Rows from block 2 of the image encoder of a small model that answers yes/no questions on an image's attributes, named by matrix and row number. Rows with one number belong to one neuron. Each number is 500 + 40 x the weight over its row's rms, rounded and kept within 0 to 999. All counts start at 0. Numbers have three digits each. After the name is the row's rms in percent of the matrix's.
Before each neuron's rows are labels from the 100 images, of 14976, where the neuron reaches its largest size: "responds to" is what is common among them. Only what is clearly more common there than usual is listed. The data: patchworks of several textures.
# gate: MLP gate (encoder.blocks.2.mlp.gate.weight, 128x64), inputs 0-63
# fc1: MLP up (encoder.blocks.2.mlp.fc1.weight, 128x64), inputs 0-63
# fc2: MLP down (encoder.blocks.2.mlp.fc2.weight, 64x128, transposed), outputs 0-63

responds to: blue
gate.40 056:492529478576533485543480470519464475516454551436513486398494456562527449534509496437563490456476517411469488522501549504520476477498532546535493459431534473496498502489466577495491558574574493
fc1.40 058:513570504488492464450459522516490547496430538454482518518507487525403481510485491466499518524540542513489515480443496503512548544493538471524589487444466513518592553576533494435527567580463552
fc2.40 057:552469545533438495472469527479530533530501459492564456502518523594485484474547451552491522515476487492509467518555537522462540523511387497517451457515494480493534593437541538517519486422577472

responds to: blue
gate.58 097:512481398490490427460501405490460506504493536518534494488536491511464468458528549569501496512528595450461454450494533497492476522569519482496601489538461454448414505518484527537508461489502528
fc1.58 115:513585469500433487487468507445487605479398474568471462546503484500440500482492539479456546466491467487465515504562508480402548499484580546541512490502488474507540524528562525450513491487470484
fc2.58 107:469468580552490530492377570474485480510481513433469537495510603513524488452502561513466498419508508440550515502479491463564501489540459571510530504514448477494500525507485547543536550470492528

responds to: grey
gate.38 132:502458491527455447454508546470514525441450494479517409506502558496435478471507445563540502526500585534464546557446543460434517542527468419520554492471475473552499465563565496527484518487480497
fc1.38 120:464485477462455467588485507577467495535512548490465621519431486486499407528501548512522525503495479484464439526555451461500459513507535553492449503511517501489491446458506533522501588568490536
fc2.38 128:515418514474482522512579470507484465492505439563566500544594520516563460509613556471462484438512559430494479523538495513511465455546465424521508490490505485515503528460526568482513504503502474

responds to: black; white
gate.42 112:543441541463463549543415551466527441584527494516498523555442558480539466505564487438481512484492551561509468461545491479513493485526459484466445505460517489462512587501496535535427510434482511
fc1.42 101:604440500469514588541450415536482487506523399482475504511441556499479512519493518470494523505505474512476459480480482455508470482508489534490551516560597484514515411508519548540534537441501526
fc2.42 116:467521509508488493440568565454455519476454547565531404559526445577503547563491505462514495467510602528564546504446513490481529550474477483502495524479520494536426542551473507494490540519519516

responds to: black; orange
gate.94 109:446529483455528543563488486515533491539463469475487463521507555498525529512549483432486465491471448552472496523429550434582536514524450493486543517530514442508572464468488461466531494506518363
fc1.94 090:547479538477482485525429480492606477426502462417460543530504551564480455517524566542529494546494463585499428527551452470439468496482509513542519496444480552488499519499514486484542500447485547
fc2.94 091:519502517379521539509477495457500558508474487525453526470425490510510493443502490512516493541508554498524535537531578467496595577575512483481467525546485476571479478559539491409530472520510474

responds to: red
gate.80 101:477453478435599430547572498465470548548502485554566535496535477549528491473564487503521479456452472550507465533476517479483509445447493513490514535467451419546515541461522539496503507511474406
fc1.80 095:480421477443481497535562494463535482476513461525426555543573525570482513474485479490471538534511487464499502488544533520396514499431501509520517500550428448526475532465448440521529468530565431
fc2.80 118:416525498514457432505477454518520493526506508488495484426500462579475491503439565499456444448477534509487554536495472415492492460568527452593518512534494529450506485446513541506481436572527536

responds to: grey; orange
gate.86 109:516470486537561410526475445519444509488478492544555429499470473483509539508538535495567507452560514538474533495438545517494502460488559541519566468495479463523428524583532450509422481432500477
fc1.86 096:513434497510494497386526572540479451505507520553481488505514471512502465441501400539523499481479496580502537498479532518438474529492578485426473516471495469479541532458484440502596512441483496
fc2.86 107:559605418487521475576442507533535522460520462478494477491407465524495547540476510469513491488508441450580513474456559451561517525451484553532480484505508567461516497465565509520527501476516486

responds to: pink; crosshatched
gate.113 115:448488565481540480543531506508492497509424499479572470464522558479480482547439471471537614576478500481550491497523509549470497506469544507517437466441527501505497437471506435500588556449503465
fc1.113 129:479500482524480490485535511474547560563438498456534545473487543474476493502483442493482594479465561541497437489461485486481517470543590438571527503438543460436506470441503473556574552522503504
fc2.113 116:598550517438534436476497520512453539470573527457518507445537470536515534506481486490468380516468531496480579570447492474501484473511479587497518540557463464531480506505483562483521513515512459

responds to: yellow
gate.99 088:457512527456453546521512431550518535481451551406418484491499473555466525469500550454398466514478523515466519494508515539440431534485510508434500462481506491524558529485535407470524512472458496
fc1.99 085:518479506501459411472567548528546501528425524474537499467489453513586471481501476485518627437452447465538508472506529463518567486484519462476484526455488495475488557451502518523471453566547480
fc2.99 107:452470414501513517494555499474372476463507514496512565564549540511464454488475495486449449395496499519478482565527549510416493453520494507513487502476463536493543540431479481473478520471537470

responds to: red; pink
gate.106 107:466511492529497494497548509446493541561498527510493494462498469542528538461534517499530518556490414477427464479394445501532541549533502496564502505474451546570445578538583550461505480494444486
fc1.106 126:487470548498499489494400523562448458383459454526445485530536523508531471542524565468486532528491543490504508496491587594445496515498499446556469542490477533520515533441544524528500452491471521
fc2.106 126:527530566458562516554504476441476509517500468461469578485471500454479500484453522456532590545484450497431537451557467495528563538516502501556502475489453466547472600443485480449491537548514485

responds to: grey; orange
gate.111 126:538542520522563504469541472477465497443420537538471391508499470510525618466485508512523465504537550512492507490445576518443559433488482416494553509535486490483485516517531473483498492478568516
fc1.111 117:461568527502562564527519513482484490488511542497435551469470390488543540444421524426521499460495430468561474467483506535480458507476504534530525495486505518412432483442480493542513474522554512
fc2.111 120:570444479418446494475521440553452496499499441535511565519620576465493512502509477486468515504512552552495529470535492449511481471496444462536460526527457534512469479538490603535520483468511498

responds to: black; orange
gate.53 146:489555530529550473512518483528525527555480532435484519514520510437508509503433488451508507495469566458473489558452606497473472463533494572534476472536432520543510529465500419500497465399555453
fc1.53 145:473560542446612496429547501504493522564541440475514554513487485473449560528482497502529441463530487500475560467547524441569525474508445494516471539506492517460443467441550546437491489547486510
fc2.53 120:469478492483453445481561502581544474493431428444492514494513430557499527589531530499494534483420483478470484594508479496481470508547521539542457537529467531489512533513516572494495576436497520

responds to: black; white
gate.61 101:495460467548487485515530501524444537460451458434530555434561518485475449578537447461538576470471448524542414458542482452517501521505476456533553510431555497547496495532505544486501543481486548
fc1.61 096:553536527462454497494527513492519516545561539466524528506517430492560494557445518499473470487517521459445519471474574421467474534469531521517434532533512457498366550512545433516512475555494465
fc2.61 103:533476392552455453605485468500489478466529512525466492474506510577462480484536450487486517540476451420481432424534450550541508491492525508534520481479534515459521461480547529577510501532500561

responds to: grey; yellow
gate.77 093:506509432417497496516520374534535475529468493501520443526583519527445496527486573561440491489479546515473477490512500512496483550499451424487541546549410503525558493532512523492476538490542476
fc1.77 109:493453524455473526428501445452473465537486526462481509494506492510445492483521588570549501525579479454508488542480498531542544505452489443590545489485435524451571518494503437524575454505518450
fc2.77 110:561494468578534538421457557492489551484513467472541474438461518538553543470535442536486504473564481500526520411507476525458476518530492456509501509473584546515453467455515559503454511493525591

responds to: black
gate.6 111:408483454442490545520578479470524537534469442493491573524559470467498567562504421512508473498520504507425566477482459463541561435511452483487558480505509470528497497517474546503528434456509530
fc1.6 123:509523532532513550425424493570527533436509412553491509519487520500506507551448521517532509530541521418506504523493482538521466533490436494494412535432464483540496524470502519461467541381493503
fc2.6 118:503562521488556547542472479522453478498496449382493498533519465489533504525592469546546584450461524535444526478561433502513531498536462525542520501590427519490470505488497479511508478441523489

responds to: pink; black
gate.55 097:514531542413468445483476488495529535556443493519566524469553496559520457577525405509492482513492536473550495605519458429487483573550483447511525499494492504525473467510522465483470500496418503
fc1.55 083:514488475497504459501505540469534489538594484430553517520553572533497385579504457529508512542479575455473500518454452544522476490534553504464443463446529498494518477573475500473440481542518504
fc2.55 089:547421516510556518408496489433412539497484456536555522500595448490539455459561539520526518461429503506465520508498497462551519518519459559495534570496455517500517568502525479523480511542493461

responds to: blue; red
gate.89 139:474415447490509481438567395482517519570489528511571553468440540488527487511545575526501510518511511461447490514550484464514443491518436503545548521481492488529528521536555443486490486472507588
fc1.89 110:554514503469485572505504555495488501455503537516465470556459475532552493524422464512478565425561476531525552508545536549461481458543472533468476476453484403490604425521484538510485485487522476
fc2.89 126:499471536566483461496506605489499520494426542448483485545487499502459518454451624515494541529541547472544529499422468539419514459505465465497541510548469451521565465511465490482452488492521482

responds to: pink; looped
gate.121 126:475484491386501435469470515409560526494504543439544472523530506490488487489521425476442492569525583550497574488481479507511441488552460477523548484527535531529482521469513486563519561513456493
fc1.121 115:473516519499537548491450508514510553502592516470421505371459455533477567469506482480480499490567473522507492476560477525441547510514460419525536475468507549454554542455523536520554517513524523
fc2.121 122:492472552550425481547507498575529496510483487503510529517496580509554489522474550528471444456530466542475472530477506506501586577500564440509491505414537530482503476538489519440481415465473579

responds to: pink
gate.7 096:504569462536549539479541536481482555488526557561498464456504510381501488470483493521565568543521464550464493458465502491479525470482565501524473543525461537542456471461455472511502513502387450
fc1.7 106:537513391547532475559537336502497447484440469474499454477484445511454473492483526475512529509499485514511555464471475496493511529557535526490508517522503453524544538487438522567546507491533537
fc2.7 093:482473468470480444478516510554537528489513544492463474510422544519421537517558515545521477474479571506489519543463496529531526483493656499547501524519456592461511492501488455459518530567521489

responds to: black; pink
gate.19 115:469494476529548516458481535459523409555453550514547448498525482537502498536478515497498578550439552491498415471522437440479515574507472474506558461521490499429490514433444515523437540456501472
fc1.19 113:501473528483519578453495477515474475488422445441542492494537547554471515506524433476514568586429482481489479478516494469534461540524512457553466516488522526403546512520550532475494549443466580
fc2.19 121:488509550469523441463506521500552591478526463548543470514454451504529604441474476418471458492536573478505551503382497561516527487505475496458486473513522491534491514456515480519520570535495515

responds to: black; brown
gate.52 097:504510450477490462430523469499485531500548508524543440537508488501506469546540508578511526470453452423503454461494435535549546515557442455473470548515479462532551544484590576563467482458538483
fc1.52 108:537537501577500506590500457479444592502521551477543529478466481481452552525479462396502457534480469523485501524501515483476477478446545564465457487499410572564469514503517482527487488485562506
fc2.52 104:461531536469430450454495493467443484525446461580511585495496485491499455551489422481540520527523549533469495528465534520501436510560544505477490596473464501459511497603512533438489489541501526

responds to: blue; red
gate.79 094:462500417435496462460491527517516430536497493514433569523449526491481482488520468493435490459508494521442516482455493499424467558543499564556598472546465557506481516470547506480541557566530520
fc1.79 091:435451540499430507503501452557468554588528492522461539508504516418462495494469470493516496529484441465504520566532427428469485513562487489549549510430533527521474486551484480470576469431487493
fc2.79 084:497491511472456503522512425515527577507577559488515563498539511511508531474500550499515451533440524499436430489484491433535562529461555396503502508493445502467514529566529465530474479587483543

responds to: yellow
gate.27 119:489521516483451501491515542481493510472475538532526516530550564484551462456459461454402457469566524512548463463517524497586527485452510484467524532437516498531411455464521584502506463584473549
fc1.27 104:500496503495550439458508431547468524477496488462523494548538507514480519466495490522525505522605563457489511521531386571441469467453463455499470432481490573484493560461456456481578505480494512
fc2.27 112:517515436462496544518462423535469502499502561539467503507503524570504436508472525439518497490460535612584552530537438565558549482480470586468530507456521499488463457499537519488511506514507452

responds to: yellow; purple
gate.56 077:504540488525502515506528581495518514470469440403487486554401534539540564482440484468484476546417477489512473528551535517454509508473502503484492509525518491482433433506499452506474511583421565
fc1.56 079:524452475526543484490449501528542470498448527453457474448469571559444469540589473500478514529539509505433491576537501472543536547456494522463526527564453546507480566501493440542430526536491446
fc2.56 090:477433550490544489519559547533506544513452540539528533436559467463474518488481518513528555529566492537482580601465506486470519460516501539450500560458494519472417536559428559501490476498493519

responds to: pink
gate.29 087:524522485437411516499499469497418421497436530473514518557509515582496454530535499470485471535389490555446530536438486534558497501517504509488530498508499454469522461513579544468454519503445484
fc1.29 086:532600499555550552541535429512454452468540517554507497533509458473551578491461522492439509456569480482516503510421531492488481480491569523531491477502527512459424461426512516480495440466548485
fc2.29 079:464538508529494443467524573546566464501517564535459513537456497515592552424503501455495454569441426534461466473531509480495539499507556446468521494444554499551464491518537522497493455451494552

responds to: pink; grey
gate.109 081:540469525548477486407512546484465486555433621484536481525467461468477488498521462446458445546483467493499499461510525432466495496511510504490484495470424525581509495499548517534546576578496473
fc1.109 094:538523526473493541459506500555489459540490465469481538524485524553535505522482510502484534528578414494502457450524488457434547531523467432556504438473623498479456585492459517512492566499486554
fc2.109 075:515479484514466466462520529460572496563546506476470479461467479532500479500552590537489516522557495517416519558491533546524564519491524451504516510438557440441468528511595590514542474493535528